Weights of a small image diffusion model: 13.7M parameters.
Rows from block 7, named by matrix and row number. Rows with one number belong to one channel. Each number is 50 + 12 x the weight over its row's rms, rounded and kept within 0 to 99. All counts start at 0. After the name is the row's rms in percent of the matrix's.
# convs0: first 3x3 conv (model.mid.0.convs.0.weight, 288x288x3x3), inputs 126-132, a 3x3 kernel for each
# convs1: second 3x3 conv (model.mid.0.convs.1.weight, 288x288x3x3, transposed), outputs 126-132, a 3x3 kernel for each
convs0.224 124:46 48 53 60 55 19 62 44 33 53 66 46 62 56 69 64 58 47 61 49 59 57 61 43 63 42 71 52 52 41 62 48 32 63 61 57 50 44 60 57 36 67 38 40 43 63 59 68 50 35 31 38 51 46 82 46 38 64 37 65 41 43 56
convs1.224 112:51 42 49 59 46 58 56 45 35 58 41 50 41 54 38 60 32 46 35 63 46 70 40 44 43 49 36 31 36 44 76 64 46 61 44 48 73 55 70 28 53 52 33 44 42 60 51 39 58 50 49 52 49 47 43 53 61 40 47 46 82 71 28
convs0.225 088:54 48 42 47 46 42 55 54 51 39 60 24 58 46 49 50 53 54 51 69 29 51 51 27 49 44 42 56 49 39 59 46 43 61 45 52 57 48 36 72 73 41 30 36 79 59 57 39 41 56 54 56 41 48 52 50 71 62 44 43 43 47 51
convs1.225 091:53 50 60 50 54 44 62 56 57 45 44 48 47 45 45 70 45 62 64 62 70 60 43 30 65 51 57 43 66 53 43 47 51 51 34 65 35 57 41 59 30 59 47 53 40 45 59 48 48 55 38 57 54 48 50 46 57 58 71 39 37 44 57
convs0.226 107:54 51 54 41 40 45 51 46 40 62 46 63 43 53 43 74 41 55 43 56 39 38 43 56 50 28 63 65 43 48 75 48 42 57 42 41 48 17 54 51 49 57 29 42 53 46 41 41 44 45 65 51 50 54 39 83 58 41 35 57 58 40 66
convs1.226 105:46 49 53 54 55 45 51 56 45 51 55 40 47 39 46 46 57 52 61 48 52 56 39 54 55 43 33 56 64 30 47 53 32 53 45 43 55 49 69 57 56 54 48 67 52 46 36 55 52 60 59 59 62 49 41 61 60 52 78 66 39 34 62
convs0.227 053:51 49 52 51 45 51 47 47 53 47 52 39 57 48 44 56 41 60 48 71 39 42 47 58 44 56 50 56 49 55 50 50 57 49 46 43 54 39 73 82 44 63 56 35 50 56 62 31 53 40 46 32 37 37 55 40 59 57 35 72 42 60 37
convs1.227 056:41 35 56 42 42 57 37 48 64 46 48 54 61 64 46 54 31 48 56 60 40 67 59 51 69 30 51 43 45 42 40 47 43 57 53 45 56 51 50 50 34 41 33 54 41 64 62 69 44 74 46 45 35 38 63 31 55 56 59 38 56 50 41
convs0.228 109:53 49 49 41 57 50 58 39 55 45 58 67 59 56 58 54 47 61 49 51 51 51 42 27 38 64 31 55 55 45 51 37 53 45 38 54 52 52 59 46 60 39 62 67 40 28 60 47 30 70 60 45 28 61 60 49 54 34 50 40 30 60 63
convs1.228 119:68 39 38 53 62 51 39 48 50 58 45 50 53 50 68 50 65 64 63 55 60 45 68 42 12 52 76 67 56 50 41 67 46 43 45 47 36 51 30 57 45 57 46 31 53 75 51 46 55 43 51 51 50 46 50 52 49 52 56 53 63 43 52
convs0.229 044:44 51 49 47 60 54 54 55 61 53 55 42 60 47 49 61 37 49 45 40 45 51 63 48 59 47 55 47 52 45 43 52 55 48 55 49 48 61 40 56 39 49 61 42 21 49 38 36 46 53 42 66 46 46 52 55 60 46 73 79 54 44 54
convs1.229 046:72 30 34 55 47 40 55 54 60 34 68 49 64 54 61 69 56 57 30 66 41 52 33 49 51 55 53 52 56 42 71 57 61 60 53 57 72 45 31 38 46 44 62 49 42 71 54 43 54 59 68 52 72 36 54 61 43 28 35 50 54 32 44
convs0.230 064:52 49 42 57 46 44 51 60 45 57 39 45 61 64 67 57 65 39 50 66 54 43 50 52 46 56 73 53 56 48 55 53 48 50 50 54 40 34 58 38 35 41 34 57 65 41 52 30 57 46 43 56 49 43 45 58 47 47 52 62 58 62 51
convs1.230 068:38 53 52 67 55 41 52 53 41 53 35 46 46 43 64 51 62 47 50 47 62 51 36 44 65 25 47 61 46 41 49 51 52 55 47 48 56 44 53 47 58 51 27 58 52 58 52 34 63 67 36 56 51 62 72 58 44 54 65 53 58 30 49
convs0.231 122:64 58 57 44 52 42 61 47 43 39 43 60 41 46 46 51 53 60 57 32 46 53 67 61 49 46 47 48 46 55 49 53 42 53 46 43 39 61 45 46 43 83 33 42 57 51 68 55 66 47 49 49 55 68 57 62 36 26 45 46 59 57 30
convs1.231 116:49 65 50 46 53 47 57 40 48 42 52 42 54 62 58 48 56 60 48 61 49 43 53 49 53 63 46 45 54 44 35 41 49 62 52 46 68 55 63 30 47 51 51 43 44 48 31 57 39 52 27 47 39 51 61 56 35 66 58 67 65 51 30
convs0.232 048:51 49 46 55 55 51 52 47 54 46 57 53 52 47 61 66 38 56 49 68 51 42 58 66 44 54 58 46 50 45 48 53 47 56 51 50 36 31 48 62 19 62 54 31 59 47 62 60 66 51 48 61 63 61 38 64 67 42 59 53 40 64 53
convs1.232 049:41 50 52 53 34 50 56 58 54 28 41 28 61 37 59 47 57 60 51 55 42 59 46 27 38 53 50 61 51 43 40 59 38 33 54 45 38 37 52 62 32 41 42 55 60 50 57 49 41 51 42 55 53 50 50 77 48 50 57 41 56 72 55
convs0.233 108:52 53 50 56 48 56 54 41 51 49 70 45 33 60 37 68 20 50 38 41 68 43 53 51 51 56 45 35 51 43 43 70 65 40 48 54 61 49 45 21 35 55 51 55 64 42 52 51 55 42 37 47 54 42 40 59 55 51 63 60 53 51 72
convs1.233 107:63 56 37 51 50 35 49 41 30 68 59 47 45 42 62 56 46 57 50 38 40 47 55 65 38 56 54 55 49 62 44 22 55 52 41 65 36 46 45 32 75 64 47 41 30 57 59 54 56 59 37 58 61 54 31 54 43 41 44 52 50 46 49
convs0.234 053:48 51 54 52 56 55 46 55 51 40 49 49 55 40 58 51 61 47 47 68 38 43 61 58 35 63 46 43 58 51 35 53 45 62 50 56 38 50 61 41 42 43 21 41 45 53 40 56 49 56 60 60 58 52 47 60 46 28 54 44 42 45 35
convs1.234 057:31 48 54 55 46 38 58 63 49 48 40 39 51 48 38 64 46 52 48 45 44 70 40 52 47 47 50 45 57 50 53 46 67 45 42 59 58 50 67 46 55 83 36 51 68 47 51 42 40 57 47 39 55 57 51 43 48 53 65 77 56 41 54
convs0.235 037:57 52 49 49 55 47 46 50 41 57 54 50 53 51 41 53 45 49 49 43 64 48 44 52 44 32 44 55 56 50 50 60 46 51 60 59 55 50 52 45 45 38 59 60 58 55 58 65 63 47 57 47 38 65 74 67 58 62 46 54 62 43 68
convs1.235 034:53 51 54 51 67 52 58 50 55 41 42 36 40 44 50 40 55 54 47 38 40 27 40 38 65 52 58 35 45 57 46 37 57 53 60 51 65 59 59 23 29 40 60 56 50 66 40 38 49 33 51 52 42 47 54 41 67 56 21 43 68 53 56
convs0.236 110:51 48 46 31 45 60 48 55 42 63 62 40 46 57 53 66 49 36 67 46 50 63 35 42 48 52 48 36 44 36 51 60 54 48 55 57 50 63 39 59 49 43 67 48 22 45 45 39 46 46 54 48 54 64 46 59 50 44 32 48 53 28 67
convs1.236 119:51 54 40 53 59 59 53 53 65 82 62 44 46 41 43 52 47 57 40 56 53 46 55 52 45 62 23 45 66 45 43 52 46 57 39 50 59 36 43 46 53 63 32 50 52 27 53 37 52 36 49 33 58 68 29 66 51 58 69 53 43 56 53
convs0.237 046:47 53 47 45 56 52 53 48 47 48 51 39 50 55 49 56 42 50 55 61 58 46 49 47 42 38 57 51 53 54 50 56 52 52 50 58 63 38 51 47 43 46 48 58 51 59 65 53 50 54 56 47 55 62 73 58 45 60 48 58 70 55 66
convs1.237 035:46 60 51 62 53 61 50 63 53 38 43 36 59 43 60 51 68 65 45 46 46 44 38 40 55 58 55 41 43 52 48 52 64 37 61 50 45 54 61 34 22 50 53 35 54 48 50 35 35 29 42 67 49 58 52 33 58 47 29 61 53 38 54
convs0.238 087:48 51 57 49 54 55 50 41 60 46 65 48 55 51 52 66 38 42 66 36 49 38 50 28 65 21 51 56 58 49 47 37 51 60 52 65 36 49 53 32 53 56 57 54 56 54 63 64 34 44 37 55 55 62 61 16 12 30 43 66 47 49 66
convs1.238 090:35 40 40 44 38 57 59 45 52 59 51 41 52 39 59 46 51 53 48 82 24 64 66 46 46 61 29 52 29 49 46 54 68 49 33 73 59 50 46 57 42 76 49 49 59 37 44 37 62 51 56 43 45 51 40 54 45 31 70 61 72 95 45
convs0.239 080:48 58 48 48 63 49 50 54 56 60 43 44 63 41 36 58 51 46 48 53 50 64 57 41 42 54 40 60 56 53 50 65 42 48 59 47 63 38 47 56 59 43 57 55 29 53 54 35 48 67 57 70 46 56 36 40 51 57 56 51 07 77 38
convs1.239 087:43 44 34 32 40 49 59 45 51 36 48 45 61 61 49 58 45 44 52 58 51 50 42 29 64 61 71 38 59 59 53 51 56 55 45 57 58 59 55 63 57 59 71 68 66 47 59 50 48 49 57 38 52 57 48 45 65 48 54 36 47 57 47
convs0.240 079:53 51 53 50 39 52 46 47 60 63 48 46 40 56 51 64 65 56 53 34 39 53 57 58 50 46 49 56 54 47 45 47 56 49 45 48 50 46 66 47 61 53 57 28 41 36 69 47 41 69 50 55 43 51 55 68 29 72 17 32 64 43 57
convs1.240 082:53 40 55 54 55 46 59 64 53 34 47 39 40 36 46 44 48 50 43 53 46 39 41 41 45 56 52 56 53 45 40 59 65 51 40 50 55 62 57 62 40 56 42 60 40 42 49 56 59 22 57 45 46 62 49 54 53 72 72 34 57 31 34
convs0.241 048:45 54 54 52 50 54 49 53 47 60 54 60 51 45 61 57 64 50 31 34 15 42 50 47 27 40 47 50 51 59 55 49 56 54 43 42 48 44 44 52 38 71 33 45 49 66 55 52 54 74 72 62 54 55 46 34 61 60 56 50 49 59 34
convs1.241 048:58 57 60 59 63 54 56 54 55 36 37 40 49 52 63 39 48 40 48 47 57 35 38 52 90 67 64 62 43 42 53 45 43 45 40 53 57 44 49 20 51 53 56 36 57 55 27 30 36 28 43 50 57 43 63 42 60 37 50 41 42 61 61
convs0.242 090:40 51 48 49 57 54 50 51 59 55 45 48 46 57 53 46 35 44 46 47 59 38 25 47 40 59 45 47 50 52 26 54 57 49 55 48 42 51 73 53 45 64 50 26 75 45 53 40 40 41 46 56 57 49 33 47 34 47 54 44 43 60 59
convs1.242 094:58 53 54 49 36 34 44 56 66 54 56 55 49 32 30 42 49 32 43 49 50 42 58 45 43 61 51 55 52 49 60 48 57 54 47 45 18 69 45 48 47 45 36 53 44 55 43 53 43 75 67 43 57 47 43 55 46 65 58 67 75 53 65
convs0.243 128:58 55 35 51 39 39 49 63 49 56 44 62 40 62 37 37 42 49 44 46 42 37 44 70 69 50 21 60 62 34 57 56 45 39 43 35 42 47 62 71 42 56 61 67 36 25 49 70 52 45 76 56 58 60 40 53 55 65 31 35 51 16 49
convs1.243 119:57 53 56 51 53 47 68 55 37 55 63 47 52 28 44 54 57 50 61 39 40 56 57 58 36 57 49 64 64 57 44 58 38 53 46 49 54 40 47 45 55 45 53 56 49 63 69 38 48 47 49 44 49 54 52 58 47 54 65 46 40 69 49
convs0.244 078:56 49 45 51 46 54 53 59 65 45 39 36 73 24 47 57 46 63 73 61 42 60 31 32 44 60 52 49 58 44 50 42 54 49 55 55 61 54 51 30 33 70 57 66 53 50 35 45 59 43 46 48 58 61 50 49 26 56 33 40 45 54 81
convs1.244 083:49 48 39 45 47 41 57 48 58 49 59 57 58 48 35 59 55 55 50 57 54 75 64 52 57 44 33 37 40 43 48 50 50 51 47 53 51 51 31 44 63 60 53 51 46 41 33 44 40 45 60 44 43 45 29 51 47 48 55 55 58 50 48
convs0.245 096:37 46 43 54 50 49 51 53 48 68 53 45 54 46 43 47 37 46 38 37 27 62 44 58 51 53 53 51 46 55 45 46 45 49 55 44 46 27 39 40 39 78 59 46 51 60 46 62 52 45 60 53 47 59 55 23 53 50 50 38 51 40 51
convs1.245 123:39 52 45 45 49 53 64 67 48 37 50 41 48 72 55 53 65 59 40 46 50 56 27 37 67 60 73 51 46 53 40 71 59 57 63 60 50 43 47 89 46 46 96 43 39 64 47 53 44 41 42 28 76 35 46 34 50 22 51 40 42 47 46
convs0.246 130:56 56 46 55 48 45 57 44 58 43 36 62 62 52 43 50 56 26 55 64 47 47 30 50 65 50 64 48 49 45 47 39 60 62 55 48 39 42 50 36 38 43 36 40 47 50 28 59 48 46 57 58 64 39 48 56 60 38 44 49 35 56 65
convs1.246 114:45 51 51 66 46 54 44 51 49 65 42 38 52 60 47 47 66 59 49 52 49 53 55 41 50 52 54 55 40 36 37 58 46 52 47 39 59 51 54 60 60 50 35 56 53 60 38 61 40 59 62 25 69 57 42 56 37 54 60 67 45 43 52
convs0.247 087:57 47 45 59 48 46 55 53 49 39 64 51 58 56 47 58 31 45 27 42 53 38 43 50 39 35 57 62 58 49 51 58 50 45 50 47 47 29 43 48 31 24 43 54 46 37 63 50 39 48 48 47 38 50 51 68 60 31 55 48 52 32 61
convs1.247 092:40 39 51 50 44 68 59 58 49 43 48 49 56 53 39 52 45 45 48 62 53 66 43 50 50 44 63 46 49 59 61 54 61 33 37 46 45 67 50 78 63 53 69 72 32 61 50 43 47 55 52 42 42 42 59 75 28 55 53 76 33 45 32
convs0.248 091:47 47 51 49 39 48 47 52 46 66 54 62 54 40 53 52 44 47 77 58 49 68 54 45 47 45 51 51 62 62 67 51 45 61 54 47 59 55 64 53 41 49 37 60 60 43 52 54 35 36 46 55 44 32 57 56 50 49 54 63 49 42 46
convs1.248 107:51 53 48 40 43 50 43 58 24 47 53 46 54 30 50 63 53 54 38 58 52 45 53 37 52 67 70 39 60 52 34 58 50 42 52 39 37 58 42 77 42 39 67 49 48 38 42 51 66 45 34 53 50 28 52 39 39 71 41 53 60 59 45